{
  "arch": "vit",
  "train_examples": 48750,
  "qk_norm": false,
  "shampoo_beta": 0.95,
  "eps": 1e-08,
  "max_precond_dim": 512,
  "adamw_weight_decay_other_params": 0.05
}
Rows from block 3, named by matrix and row number. Rows with one number belong to one attention dimension. Each number is 500 + 50 x the weight over its row's rms, rounded and kept within 0 to 999. All counts start at 0. Numbers have three digits each. After the name is the row's rms in percent of the matrix's.
# q: attention query (model.blocks.3.attn.q.weight, 128x128), inputs 0-127
# k: attention key (model.blocks.3.attn.k.weight, 128x128), inputs 0-127
q.49 093:473505489490555456471451543430520440488534552473503471506485490546490582520515506537434441446470435536508435428584546569531485521478482528447573507429488402450530511380408443588554403553464465413577522471526479595501485387540435561484504478581484536556494455449537509476430498528471538593478511464515496460553579554471441493477577495500596403602579448499459443546510438502514539486466
q.50 091:450325505433460456591559484570507573560522508479397485431460506523403517408500437496478521522539476570555457537549505520494444515505433464510511467507473524464497436446547526542412543498470532527503559538447589531495460486489464448551511537474523470569535515524564422470412546495499481527549540421497532452554540451376496448580411528581483473469587513498624522459517420537516515472554
q.51 102:504533490512520579523587556442390486460492596584571463526428432507488498429453516397573430534510501466469534449503556546465493520491625449499483539535619515452492472575367456520481482489529527424544517464565534439472501536487457491587418500510515538504485477533502534408557488502505511453475561569448531490591611525526505540475464485438619538460575553556474465490491481525518549588529
q.52 110:527618531511470508426435472502501403543529514539559501574448522466497519512523604472421429583424529466455484500485541438534522491438451499469469514563511590534557557527452444514531386463390500559435523501468428476574490515489495553495519459561501454640476581520539500584471492537452487480403495445521475609481423500558395495448472570527450520477463536452503400515496472524472529567465
q.53 109:476579419452556484491422548418501508454500462572561554464464457447543424412541567439520451539522449469487537412446517519471425549452584529408449444461473440435448505498479532442433539505545552476547541499505480535463510517477455513538470442406506409588495537399520397398493523469472437432442531538488532496517467504489619489458449492473414613449431484539517526462581472522474476522479
q.54 091:434510524612493524563549494479437473460526450582549463554526572498435567459464434554475532510512434432551459492520516436529434459431409516525499570437534436434436575513459499450529523485447525528480505537438442556594514591554479504501546456539463581618401447461573486408473517522543545432556529505512460490529591418468559549499539460528563535481522468491569557545513477557534404474430
q.55 100:467518432522485588528457494507465502573421451501477518551489556556501536522552490508479498401492458405534509448464569515491447541535477535441528525514472502484478575474528396500471428486562440515524492566461620583520455429532473449403519527615578420564511616451541508504454420452474520478518424397481488521479487441490543502547468559476600470447561563411584482434485497494569491530586
q.56 113:523387504514532481492551589468434475607535516461561481521483465603521447538405442472491566505563519599542522494463594553500502485575569539445503438488520482478528450430494553633554461565496486431519493511576434537470529433533562583571450477528565479480457499495443471509508523449473553562472474565561527484562517490606484539607486526469585446463523516527481540469452546495441618490562
q.57 099:500445455492531396513549493467530584567432511475502605482427494493490633521530603543471471550460550562514538421516575554583457496537532518505514543496433554505472457563572527436612570526466513475542540502505565493574494522456467466506428437471502472580513598503556488474580522462514517521528532466405499540488432415542496501571540481471538521533445532335568476461514457578440477502514
q.58 094:469526433392539553469440393436518457519447530508504501468536431582566534511555543577578505437505476581578592499575574529530436490510563528492525558517461480507512480452464467470552478530590482484525609546501560606511567489470539445492434495486593501488471505528441475522533505490473443536589583514496494509478540554536359497423461391538604432528481530494454465431448451514470521456504
q.59 101:523465519469525524494544550548546574535431471494585509523487547460460536530524613553494498478395577517461524461518414487513543502370511492391442565559482482440550445445559432532440559469558512513594518450469540466561536491409413482525455464551561496550501548494560492506577507432489535485559453430385496549483420477478598507579440542543515484607478538456504478499456481560535594504531
q.60 112:481561497570498411514514383415464403524511445504480536559527599523469504457575506406451496461513401530531447502460534446513527509490411481518487427506504495533555469529408480516509403480447480412569540537448385473472463416568391523529532494563490421554452503519494501486487449493535528469485454561485511491546542434630561505490488583406427523513577580495528466462511402492484497470506
q.61 093:456491460493577504539483503454557483562515540522536476495512516528482503537457479435470512509529473438470558558514462530477554425485560483522420517488530497571517512574476521545535479515548502426548524498391401530435574438548484571364510473469381466514451450432531476359543500531567616505508478594521388567486569406518515575514520532472567511539455545523427466543410497427429540506468
q.62 114:579520544493538454557387435541529459591503399461578517458513568445499497533634579534446468503426422488495491572586440518487510554446450518535467454579472517505540467594494509529454437513493562574566530542473526518534464430512492509556545561476518415533586525496441517434551442509529518613525508515555480538563391489471480580478475562513443503507479605512516426528495470524482477504603
q.63 090:463444434445444501377516469501512402550545444556524494464512450476505471476491449454487509527555519586475475464608522540535510571497559427364471528493446420451481538517625568431506528469546516493447542468503499462516466501507488485501375455504469565478442504530443446460557555364537475444504508536523545512515432526475564502507472504394431487394461491566386516464534503480443495494593
q.64 091:466489545468421453504529438477510404519566579509451499523523502402589509436507491472460593538517424437527497521514560433445467603501526548477471532484587520432515479487426517476441457459490479487556520492567494494558519480507363404592459487494474404472440433499438495499510542516536473466575540513570520511437564383606498571435424516487374500472519487429589517542545488530489519503531
q.65 084:434478488512445544521553452398586406514460526526442497538396622537487480450584455546489498444454459405476456497568492431501529431457518497571451617522523489528468420484521514519525505413449457467548557490543528491438468479550473553405558549512462393526576573496528508526514465492534480462576467596556458578438517466523448507369501503516514400460478469455557435512503506505552511450522
q.66 087:484514485548506496538511500539455484487418474444477457530432542508538625541353506561503498472560485512524533574516495485562474523511481491572516486441401669546538597567448473410535448461567583516492524515455439442425501536470566472525558541445448532506440468526507504455476558505474510393498532560551488440469446520592564461507478553400545414483486473491492411466472506482536461537407
q.67 095:581565566592511446538473540547486555493561511491465471417524526421562528531498510513520519511498685487469449564490444559460506587509465522468552451442589569485486625525472471508428414511490475530463515521525438521578567545559537536563586513513501439509494472538557521432568438463510499427473549451578507552430479431501589527542530472552493487478514550394485518522460471575506557413459
q.68 084:480606595408494569453460568602507535455502504399578469452523541536542573506522578495592523481507517520513555515452502532458487486553631509469487564541545552454491433455541556541568461549417435463571478480553554511483559382479454492421573455525520552410501532548604485511510466486545421416603518478486533504508486490542407461501467426483567511526525546478557565553516498511504489505483
q.69 107:476528557459501501618528573464467492508464457488464508556479522440525520628570538496527585481419487475469527573466520385445525473434505497479454506462504574507563473496561476467431426449463518397537546444543538513507528567524522525483542502467454352496485492528506545463449407595434518429524579479394506475550396411528573498538439494526460422518528531524535562489504505425519397501530
q.70 083:507550511428557483535485574449516492511462503557521580500444455456422487465464481504516379471500517497543539440545555459492547464428450540446484524423430342479576457477535496456442564468547409517526500581537520540505495420478434558484536497477437559610511470619550525558495430572453478494435447469452541455428420458456394517415427417491505526432513516478488510452484453480468505451538
q.71 091:512454521555509466480509406470511489454538570559435420541503555546509494491597480530428507483489388447518497547490484528472432487497525529567434511535483359526556442478529539443545475550420560406394476534512550452558458328483379427452512497442508512506536430435442453535467460504580527479465536589515568458502541461505551507516509476567504528487490484512548490565538453411525554430511
q.72 091:495458501498422486576565494448468407498499552444493451568469550544496587467517496443501563495499477452471471510504437514477540547473584499608423486509509449512459471505469556497553458471466463364518600488494575420491438455543472426485592483593495504571498548477492496589523453425519488521527464454427557525429444534441482573487398520523663456537526556442477487471519481516556384474488
q.73 113:479481512412523524521536472439511476442507529475391450485424564586546499480494493495496499456459533440459421455469408501571487482462510531524555556593482405471414440496570571459536519484493465507538488421491500472553437395451407449383513523555452523507473497461378445528552474479529492424500502448517486565423612514388425440491552472482502552597487442454501522467518464432542498425523
q.74 096:564552515461500448551428416481508519470568550455558485497603618495527419597512416458523478484562643527481488524487512432440410517530520493509545450554585525517507503461517445452417495484479496450451465488498427522527593408486458479543422438450480465555488421527460499407507496476546411431415512460466532484536458553549423511563516492586574532475522562445469491488551463494451414458490
q.75 082:486459482468499514478507545491439600437506496500507479517583564521418528476475449527473481453487487508481450448556501587514533419499530460511554562528454524558535538393413485522493450427482538516548567441530457504424608432394433508450542466457583500434510467501473471542465509563516506481402442533568482460571525653464567526478531523449518573480524568632406540444512560486554507581509
q.76 097:555564628489569459563484429479488479520562507507521505567503586454537492439511522563449487524492460609595524594517499454477499543529519502481458537541519479541575433524455529460465508483564526442492516480485559465599488557538481484555394488480498521482549470548417471464352505545485448488501623576529538519523505420644564568576488493507444533611590476507513470515511455508528551524481
q.77 104:565517494536469587491493542519368504506460525531509458568494523609493485424484602430542557541523531516460514473480558452480465520471517417629447468441498526493554454592420484453439497464437494429487509480490529447421490581569459603544553407464500483545476504516580437519547413477493441481464575438493479460427495522537601565496547484475555433416530543431493465482507480527443426560458
q.78 104:533395523608524439510541451453465506460496469413498484486487529522459494560461510511505464534553497507491417548477490537519538475490655537466485508523539491486421458386495531554486548456436535486524615443485496466488439427464548467448463495485514528409419466386455535441469543514525507475444445586490473615521471592479512401500486441532489478572559514474574544420511547444537565406586
q.79 099:484484452558526579440437523504416558451411518480440503535490449568476571484373563489514447517434477504508491403381439511530502487470479435514492504544499543511492566470454561478619396431528476535459518491445486485387510537406509509506508431496475483444470549419540496452503509405521493436548469501475491438463542496483455518420552491483579574449526561517521403482377561449490561489422
q.80 125:465637503423484539521471540498496471605519463502563561533484498490607518506502571504503529538518611536488588477551512561459562500552544502561581518484506511478503559525519525538507499530529510538529547503535492515580568589615585594553577520555571484506510580531563521584605598509529521520522521401585531528506496516574474548551515493513592536463485562515495543521499501541408503544383
q.81 097:426557493547506448453518536526504433537453526561448444462386541478543580557497491563545475515491489507519475496606496530503487504396418421435572483549473444507425489480527446510513453494533449455575591601490469529543492495594590556498517546512409496488517548467490465573481409486513436536481474430525512461512544460497476626553495526565532482540420508435606507507376542590502482520580
q.82 096:493472500578586484467554450458463531451574529528474422561530490433513469392509486578531516482594461537512500500486479559476384447475441428527414510438503450539558524509448512606588466491479630573465422479492456494464440473511442451552475433400461541474545512548487531514538561490512614541443487526428417518489469435537547569506586566464482461449513549486566445521543505551499584528477
q.83 106:494565363506588501516451495564488503455558542484564409540444486512487503469506503596441484475505504514583509521526506502446551472507477424439479360571441496505485511506488456545509538516531426575453513468408447498455538505390550550481434519468464516490468518484366548414464520446500388524457467572449523561508507453439436563539590537588512485541530410458526510533538504459523612521540
q.111 091:473448529483483538541561497570533454544510478459459566384428498437440540459521522560516460499522437486551540521497453418548522481582448519474531532493492618460511617509510489566481556455532496604505450451459515540435515498416489437521507463483504516460371520488391545400576501511518569442509469519460458566544477509434403515370486481518467483494467489534486491529482489426500615508367
q.112 104:457525471450503495487546459493469529529449519502486532476477460457579487497448421555597491455513614570463524429510477496470529485433452497525588507469604556566567600471486449503480425450450505500500557527534518578542592525597576616507497544563515431504538495569532569484593463626434445597451504463519512430491417527503540483570445454551563517489449505549502539556396541518456492502491
q.113 099:432436452431510554448564617523567538473394492485491543548482549561559502509470498523465442440476495570455490430548504547600443528492550477506514508522457509466459526468525539558643470484645444570533468503435499452416489483417455533424496482465567474472471484442557528436481493412616516567500453491565488620621564521472483498502534468483534512475453485586445483480516513472489533497508
q.114 114:445463476454452451406508591498501553411434452434466594397411408505490456539441501478451539507512494542456443504534571521447511434420484572536518556436454612524440511458495520446497480402458453461470518434492519516456500563541538538412464426506457489441474461446478524545480498533515444546513552548463443491491494491578599473451436428393472529506434393485446475433456489540534548568514
q.115 119:462480466562508496428510519509478572464540546448463422525508494546508575459501404587552405516510523513499546500468480564502510431472503467566564444494510490466422533507460464455564503521474548520490519516547482564467526426539511429587532621541585485478542480536510445476510533504455542457490478586571528501518421655423448502630429548463514458531510409620471526543587557561471450539563
q.116 106:456471632438540472538486555490431546555521541511522518490534490519541498531413477493504519520525442459460517465522503456470428435520548499585464444446453576547581560484463555531488475514441560493474499467483557424491535594485540421438594474559564543530409466536600577491520554521497532484467524436463499450522371535513527370459480523418508483516585538597417511478518474511556434566397
q.117 098:488512490495505555506508547522602549538543401440625569387447468489469535422483563596529446449537479521517440515557566464556413458431353554412577461478496550469480475524493467534507545479417450550529498498482434555507518534517596574491447443489553447466574528415507449483465563482458519471502538491473444550523542473459400515451540409514492472479413431471534482451464551539463483517520
q.118 113:501501506516563499420529441529484378493524552444522488503544523479547477461518472519523443476541509561523556483406460486564493543518560451409509563602515524497465501480423427511458574522542502482521587518462504483479603389390558499521424521530502542471434415477440502407448458546537511490480521576525553454570565555481442468515598505618570405526530511564505529578497518540490540401574
q.119 091:437587486457520568468535504452539485572459508483475588519625503561491514445570561520581603547492492626488560486521509486488479557486635578528535559525438588485503528545459550549548549449543497521522568507466541472460537575456502528513506578489512364465538499565559525555532460508550563551522542525515547506589474484433546471465495441463606473508485607617467512475515497497544488547507
q.120 106:555485556469515536494507539483469558434446526488466530550478466606511511544549536511513586584393524430374403459528573468521572537519603483505460527594522489550508451558514481454488402531448489471543456482575469593512499572571455552508541526544483504392456524476594468540546479580435570442480540499559415591423574512504510554510578498473441559484559473475475557498491525484455560498524
q.121 088:382411445521524404423546569453490526426525499478514435455551517542454446463471438560464441490572424424482415544494520615532460435415429540555531401515466454569507480555432503470373556476450552489498526491458528431481518536488512479436536550517535585565499431506522523510500543505500493527439439585540536484523490537439574526541553475466496442461498435605497522454498489555475494389507
q.122 102:596503554518505471523553475477527575453544548428484534524567553517530411524537458477535452516554499525537467408478487544593535537498536464478533519474474472546557513486531469569480511581573435546540420569542487528499477476516497523539543517426533492550456424462466463446433536580528513554458597536546456574570559612485498436565562411516476516475503575563477627502566607462498545433625
q.123 093:580645480468429537526441488521510600477555437458469388475497487537543531412493449516534488416504493472449580533423482553458436454561519518512389530454483435543444476529422462500488430554486574575506434497464520538435511524513396458453489468403462520533528505530469471442555533398448531410525516474556551499517489476602474487457395496514396506482476547428492471515495431487532478553538
q.124 098:540602483503499417520504512498471409551464516472492485525487559518482585510513590472530543513516592538484579433463422544391550477512526556524502539404529494536519427486451452433373401505544529464569604488521531505478530502596544543525459562427495503593523543544412491512469532522486453505575533521461493453449449498594552545526500529459638490526531590492454511554475448481429532575547
q.125 097:520509427495523529485405590492507540425535554427525544496439492448513508543469455555475395494469605488549412506530520460442478495506441438419572375503553494456517513518472557483443426410551463524459517455501500488485546538592565540504448509455485466546425498461521529460463561454546560584403531499447425564468399451507525483564492516503496569444543331468553464532505500515472580506514
q.126 111:505508441451454480524542416533480492533462488413499483494509485439518499507411477385509503542596622500500481468574352477439540549603563470541507445473500509570532548510494625485507387445538544486485436433471510375490535507494462436553553468546536453573460499508497532461489537467557513534552510501432475501416450472543523447488436504477599566487536500514506459450550454433566444492399
q.127 094:609496421516475508508449450534532438489426400459462483503514534523479504560504463478485478463489466446513548529415368431455533543448466499426505506531521517409299438461480561466493549547484492453503550576481528474453489430455507525547503528440464478512491554476485500576493555475484582514518460537462494459475542471484456661507426589603548489495412445455510436509528496489478420440491
k.49 087:518426468462488487552568579570521501517506488516518538532497471486487465435448493434484353512516550425345481543436431481511431506466473538538474544409445494486460502476544524381474548445456510560450516424468433418418464504427550396577438524412513510438475517521517487452493507480530594488551471434493509579508485570496464518471546465448442524519530547575517547416513562441430551429489
k.50 102:510514532511493440420500580564516587458537492598502481557511526532486441519486504574442607479563508516487501565595501462505573468517467506496472586458494510526475517538463493606552571459518580477531489529553503519450534531500502478470557507605505555517604563575446560523524532421404523453438478604525535573504461491538452457348518479513556521528466444478495627468478551598561539479557
k.51 096:444508512482560505492525472402586419508495418465414521503499572499455552482537519497479523504467495552468530486575479478527546473420468485518495500438515441406504573497526640496507449395435536583535469465477454494542473517505485535497471527471599538424503545478553567568517529585608539595540461430541499531513482478419487542444473574562490450565516598518562454452622439515580444568483
k.52 106:533515434508495553497546541466509594552519448446467439521526502544508585523547496475502460476523556506551444451461502564496421568472413503581509443544496586529461469481611521453574457541547513506581434522439606558483490482519513441604531474519562368450507517468524391493548626517509446596534523453529440412494566529502532537593537447507488550474476473529564467528439493458418515422516
k.53 110:510432468486417567387545448435481457511451515476393516494528491481483509499486478553465578481549559394437523444480455537529479442433465551518513490448500563429401522534468470430463418533511478583431568495517475533515467560510487534499572477528583616448486438504432538612468572551485581556536463473462500486436407587412431487487472516484529490546519387498462516463537454530497405476478
k.54 090:517578477517458482496451546518456506472531522487499519490558487459444478550514499470482543529587565551439543575509584471515536534498538513496528475537513521489534539477579455490640534523553471474495420446616500493484394412511500534491472450435528513472559527615454553496399511485510484659406523533490663563420441520494538519480458429570496541482574515506475526441498494445537617496481
k.55 108:406544513472479499451487460448484447524508499586488458456454452502517399508417553463494497508572558551499460529475569516501450501453485526507475428530521478489474507461433508500585508380619467473407491434496457517459506517464471513498568476597542545519465451430520530424498549441487540522449535578463477427612537584522504462420548436508485544487491424490392555402537617488481590398466
k.56 125:533532617559516539582466539522559537496556525547497587495493574439525504530462542535534436487459448502538561575542455507505505567501531507501517490466459492528550542570526597494481485495510594522452607580481484483553618522537472491434542558511526526577537548485586592586544548550497585426575570449484548542617566428548453442465484566513552527463500609539520531594534554511522514520491
k.57 094:555462463520386630413524536479476522513453533527429533478525451517505420527468451349523494510524533481518449448561493501433478444502481450528491479511578534526436507398521549515598520452480470471386467485478512460492552531555569503551563577579514470548437447502573583496499529511490420469464493618541470489522529520458494523370474486450442494524544386566445520578490543443474546501490
k.58 098:493419437594454502609520544468502440565522518525491515524517559549431505516445531479548482469570421423406390579528459511494540431538518518548490482526492514560467480569443541431392500392436489495494416502447378474470555538501509487501437510546536450548546462513534488478430563492525565496542432535500436492551490433464486576452599468458474514510487510539447486550604646491533504451511
k.59 094:521519534446452424422594513463541491582465610520450545555481485494502458527456494479400462563638488555451470551516575498487561448448483538528513636430558532501503486482436560490533482517529481537545463551519502481609524472481447443514530468540474523503544443611543483532548519564466486487481436549552410497449550602494483518421593410375458520473527453513473475500473592478511461480457
k.60 106:511500482481501526453382556539461579476509435464491407538551580526507483457441500520528487470432598483519482401442536475442412535506365419483436433571429466513466501430592609537561430535495497496529467450534507560477475508484524530479518501432495548535518513470435477476500597482543487537470579452549599469450538590494487560512575487605544541483525490572501503523414506473474437488396
k.61 095:496547468465453482551507451488453509530477519446492561480536512468520575468592480521466504475521506516469577476432538472519517428424538428438476523548433487469530482436466529452486391566408454545479495493538464533506586490517580463508549561447540526446505481540439396540620437588495576541480521416449484500476555539444502555571420444546478439428595469490500515452575576484495445533330
k.62 116:384485458572414545481493549442508590487473506484408462540468442519465513583544433541537581495600563505500515415510497498513474469497493509573522575495443572542536409564474533524488557499521431443509586499461516617475519637579494513583574493516495529477503487443421501408543533473524529473491427600485447501509532539540488574515460460567520535414453473494509609571519535476547505535445
k.63 085:442467475486494551485498445567519498443506573503453443492448510442539495499534392438489490527480428422448483429531507488433456591450484428616502444388470468481486434466445404435486434438495529518544510536504468419389463556513423611449447497444528466527544473525560486539480459522455503514457520482439569479478458442426445410505530531483458552469419450456571428566525489445548487587420
k.64 106:463481458472546539472464432503485496481391474534443469543461503509483500539517545522575393483502435610444454444436437492528446475377426469578464514435431439511504446552521441440552532470553564438436472517516442549503410483440557488536529556457508557520549456504566500517472486544504555569480511508405454494450443584384478507585469380459572444498484472569431461460502456478461421540501
k.65 083:466529497554507506545447516424492580458426475562506593442519437484500606527571535585509446478539589554589558525542485508510509505503531509450492438498436512540536547431544425445506554532518519552477464493527518463516517578487497472491559579497503568447486494437529488476468567490550433667501429517511460532509464418487541556675424504405553492490528552466480505475510413379490505473478
k.66 089:542501368468471538587527511503514574479415500553526552488524532398546433530597451629525488541525486493360531563509506574519545570438512523456580429529547479478481545475499491494497485452501566483473475451490534468460450459590409548462505436530517531508539493508467530492551419550460536552483437449455639541548413471471532451409513525467562439487464525488481447564601430517533528503497
k.67 088:461547480451510514580541468523378530488538515460464524548472558497470507447563457438461530561500515492417591532492431495556565518401616503543427576495516479452426492594520487463565475484490516397487470537432506568410410472536512412479526426458505543525547514536507535538496475472572472379616535552411535496455480571530538452539449502455429494526473479484519453598543510507536480493603
k.68 086:502516493625606430498533520415502512559554484489366489535527439480515507496449508459481428572473423542484572503502528487453489503558381493479516507555450468562513461606448492541535513454536517582514505565452528519567487577615469509589460533448530478520563519551392502627487578522467534493453554545492452484479467547488449560551602511523509523480474546489464440505518537435570596498562
k.69 099:484313392447567461536504447480482524506471456511531513500569582525500569414512371535447400596576570532461450471535463568526544542437499513538412477543418504414467549509542532422611485513488461512483471530453560552517492556548472453535464559402533523545484522519505460477444520502515536551530430484526518510480522547432554488403560524497529540510471517456456438419558498504473541512526
k.70 086:471488485583486493511483547474492560471476485515441483473563445548455535479542488452531453480534502447456539450539511544500379533515524413518429474511522528463393444489560487623483457532495472465514481429527411440481490621507550464546503559474513453496480482360536439484497582438603521455550499507538403426544538465467510417505567609417417479500489599612422515507500493504476431478487
k.71 099:517440512477493564418464461550536605593424486495453490475473472522453568490562515477491521499562564543535405472485455556542518497523493494497591501538391465479584427534498483483498570590466496575552525449527489532483416481405552587535521528509478544459514533542556519511571448440519528531451436567518514485483533545490471479533441513427577568513521415555535579414342492439518378513478
k.72 094:535410465443471514467504474561416624552429533578449458420462547552459481493508417519561444483530513616583555464471520540473475391456493475519476430502431471552478518511543497527495589502455586627458501489521548432469426544563526452465540544556560557522552503499504558529494587455533495631415403503532510523489496491476525542426492522508472472562546563488512533415528435536535516449520
k.73 106:551512446486467486450453544572419516460410434469490537485499421496515474517489516460455493461525423497526525475445533445394487438565427473461536433502450479558462401466537490482450520581516496525517572520479491464495491565499557532565566454444463477435511484460552487511435473390567411595479433544619462469421490556625516589569481517411443534447524478541551444512459402482503456425482
k.74 101:492381522392455559591475486518420491534555497475494586507490469531445536408520450414506573453494415526578487456536472520457450548470465541513457541600449431461420463591487522492523461519494468519544388536538421489462434465503473488555495568476450511538527526508440520551533531519500615505471510576526517525389527534336475483490439455491465460491465442580493484514493559488423480489583
k.75 085:529519527511516561575491474457508462543504475544503520485545487484566536442499600529492521437469501396431553437609488517496472517522474459429534387569488466499482483537586529541482520538577531611499490515543553502567592495513448523528472539516525418527507423524454518415550464447455529443506538565514570499476555461538528527549513528574513552580432421351626492551406482538500452404452
k.76 100:468417509427536560490521438496596528488440479426546457548551537571398505528538586566571491581432496466478394432569436587519507472469449495599508522464499494475515471559499526463546511513414501541463432492431468520527450471374461539489493482581484477532510493541538511532503525459451514525429387505507480505459493536374481495461559498441566529475525498577464516429466478439435426628538
k.77 116:381391489464447385487462502512550471501466496520561550467476470485490468450459405488465477572443486478445466514437429519519474430468473526438538507593537507432419499431433432481522509431572474503480521436429496435494471366512416440364424472437504551485451498452475497457433553436471488466472467531447517483532478439447548418521416485550488476548562470515450429482537445466528490405505
k.78 113:472451508509487663517502451522458484555494432507452491433569500476528550452524475458469588477568455407504486366478549426424445464431446435509474465492418439538543505497466465463435528532408540565454471557459522555525510478546489538510582430468506513507545492551482478484447526502457510538455509476570514477372460424525338511456467501449488442470488572451545482568422481524416480538543
k.79 098:514560493536468434460504572559510448473510497489505616519507490367640487553541507577480545583505514467510623515484518544481492484475533477522607489445589533531496550506491438582502510508543505534557559526477509478460507500591425539563422472525543533574564486557420521506560531484551480339454536502477517524548418497531523504540526546622482431505548503383551483552503522510520534453539
k.80 104:485515434530526375519525558495463553447524558466456495461540532474462475520423487465544388476428438524413568557423515458551526416528511561521453559514474518519480504515424503459454459427590481455459477477495588465431502405559462446491478487464516501601418438438435520481454485499436490528486547504417465483504368472507599548569515486612465493543487484442469500550542529551612484477577
k.81 102:590485450470503501474474594482535589440427512448545540507539461447507475509515512544534543544539378631484562539494573461472480409532519512629392518497527528514492504559487483472575483521491536502462509422529447464508426577428473431393473547537513494484412491413485501446551517565515400590609521482555500534463470509591556494446531478485504544518524517514452466503510552454475400476420
k.82 098:425477464546515611532467443524605517508477520489542497481493444464516511585547501543501530513542591507447462539579573533590588407476566533536651511422518544541569520476489485575469485513499482470575536517490555470440540536429571594537445537589541477465524534603555485477507542517521598424486455526400529496507434512527514470579486480547470529561542559485565591562550504442536470505489
k.83 105:487448596477437550512467488460487453613468524460515549488514514487500507491455592408598607510435521471497538499509479514452390500525525583510454518436476474471498518464480522480426447438411490470461480498521484541499491489564452590499464541492488492449416426559445417511489484538466493374454495529597495421522548575574516439422430486458511457428540570584481475449472433526372417507475
k.111 098:466550471529510441525467452508411487432510473559486545490517489403528421562445517526619451513494596455412549535485492530392457507476490462446502427397448442475565505516525472510464406420498504434537515528466452531478499491572520502629547509466484500521657506472470416524510456500441427444566444517479534546492419519571468483541474459466441445461398566433441484465474508485462550563538
k.112 106:518486484497464436602499601451477477463532442498447452498471557421418508455510404544513530505496436468471582551548513512504446495456528448531381515516515477425535570503531477476554500432546474590511460520594504478412487558471503383485529543478522493580492455402502546440532456484563556438608583419469471576584504452454618490463484500569472482507469495382481455541505578497525463465503
k.113 106:545623411501483341496471539464442447420537522451440614511505453427529499498518548492456506482516465485491524490489514442443466405519415561447560424457504484513504467420510488538504476498515444496524502489555556478565595494550465588486513400487458462459520458409386505511498439459455480416486467522464496463484467400567413564463403510546505466529482536407516549485442501489490551508411
k.114 123:571597545541510441547526579480432464484494454460509414512509553468577512523542521555529520519466535488484529446414414434551529545536425489471454441485564447501527592471527424468457572401561580465551513524477529427535556505482498466453567473440531548483479550508492534461466547674495470468498489435534572538595543459513536521552564512573603449438529473454537467629459533500534465517489
k.115 121:532571584467481581508531499523573588441510525556527539506481471508598522480486461440490483435570416486575509458638547475464504549502499526428505479625447397521586500483586498535554435567500570576567443510528492398548525527450528513459584516566488454415563536518521522484549467481471626486433487394494496527507469498589526501457491511483523540493480564453586469486479562535517475438474
k.116 108:477508447493513488583490490518467449544505486562460452486460553506387481489408458557455431557445454450479491470490503496505482514491488499448547481482454472404427527465518511431494492431491511551489631520399510490411530453604465437538431519555444472535581552482473531495456429462470622498433409435435556524525550425395491454458576486558494453568494534464445527452580464543563605528461
k.117 102:424567562520570459495441515515445436461573496418518516523598462442553424525371520486562540477493520489448590596485467441515602508490473547507435528564600495494585538519471466492489509482464450450542529502432505465592551503538454462414510501499499517418454522501426470494481443632450455431602574556521410510494535392568515464496545499407525519527533517506494521510490576475461549510524
k.118 112:514448556420470558516486441446542533512560505572478528526552444434476529527456463565516583480533387515611527477577526466379406462488397489555462533484513441596554477588478510471462476587468451585504461501576391566534464535475460520598546567513464466562564495494457470567532541412448502521541493514447475532449415486459442522452435488471481531503451521489532463488466492487400419517520
k.119 080:557548546568467373515465496497493529437482575615518449538506636413561539565465473534450455538395486531477503551531492537566484479465471515517499434554478501514542471442529553501488513480477535528478444497498512527543604468566428538513521451510444543602506448418470525478581550509473535521436370549472390516488478471400471602569538490530471541525455549364490547491535479517528527526473
k.120 110:481470466460504438469476580499511470528515387485582535447537466507564614556493454431423429509523499458513489382506458472543491500466530472517441529557470464487532518456582502461457503492584473512452587551433564520524549376461523461561478442389482530514479445532478470416467559460553334469528510490451561482498474580586495503538525491522585504491543465509505397505458490523533400413484
k.121 091:555543551422543613476468437514465549544497544547536532479497471484456526531442526594529697488483439429529531479513465428551553533560556502425561424509557464531549535474510459532496520495456519486490493472566465503476548495522540540386538355516432479504457550492517608511472443528563536496557493478480543528500621398532556476471475531458579519558482558527566485545463520506529431476434
k.122 102:443535467482487563492534515552576416484600455488510538526587580455557603481523464438420516516524519447536462502564542457479473532520439544456556524577508459434436499444502483537559510499528476477543512479613419562562538483460524594640541482473456523410542523472533471567497506451558562477575491502491550474474511472520419502453485550507481543569455431541602510606398586515451434493543
k.123 096:426427527505548420494516453451540524462495513492443482520462540520445488513597520507445393471450512441470471530516467567548481473487458371428596462597500553536442444498536526472513479411533504410555381571516471436474517499469513574520419536602563444408560496490545466538516538502437550439452506451518479477514355555492437505481539527408443504495483431522458514461524476393492522540499
k.124 095:470419442523494456420527514523555552456467595507448463505453519484493444450607414486531416587532516477449486517461461508530496518441542489505494498475499486479446554585512595501487484469463487438456427465466529375421414533442429424464466570563564469549459502450488474502538590543503452532445467519609423546559446418355561515495499477498508533476490503423524419473569578531530471484446
k.125 092:597524508489551475568551483504475448523541425459476562536508511526557500508481561424580498504469446439470576438537433607546577467513590570583430602526466481469532487493542408470549480433468483408559522518464476558467449461487466455460547408516506469402484574501444556497466495571590475432589506437528557526499465433468533498418453536526459457483530596553592508539498476585478433522487
k.126 106:532516439468453525477517578495421512475496472572439506482424585600465510512559460526512467590441472464547495478471437574558537452406489492465477415387463509515409458505524529551516538455431488513476484509534577527457442494621463510449518522554503531543597488466475490523489496474559571531448486534407528539521441458381494537581484516594432375454444567471577556506556469560544506475554
k.127 093:584425490494470507499605442488579537427437525615543529556457464481533452474473442515469498532540449528591490462521496445374490460474551526546437498545459570545599458551511473523495439579434461437550371484569474548513434526460492459434546549518570548494392549543513460498580481479489402575484479544504542523431389505528432531480470509440553453472549500490545476450538517514444511467561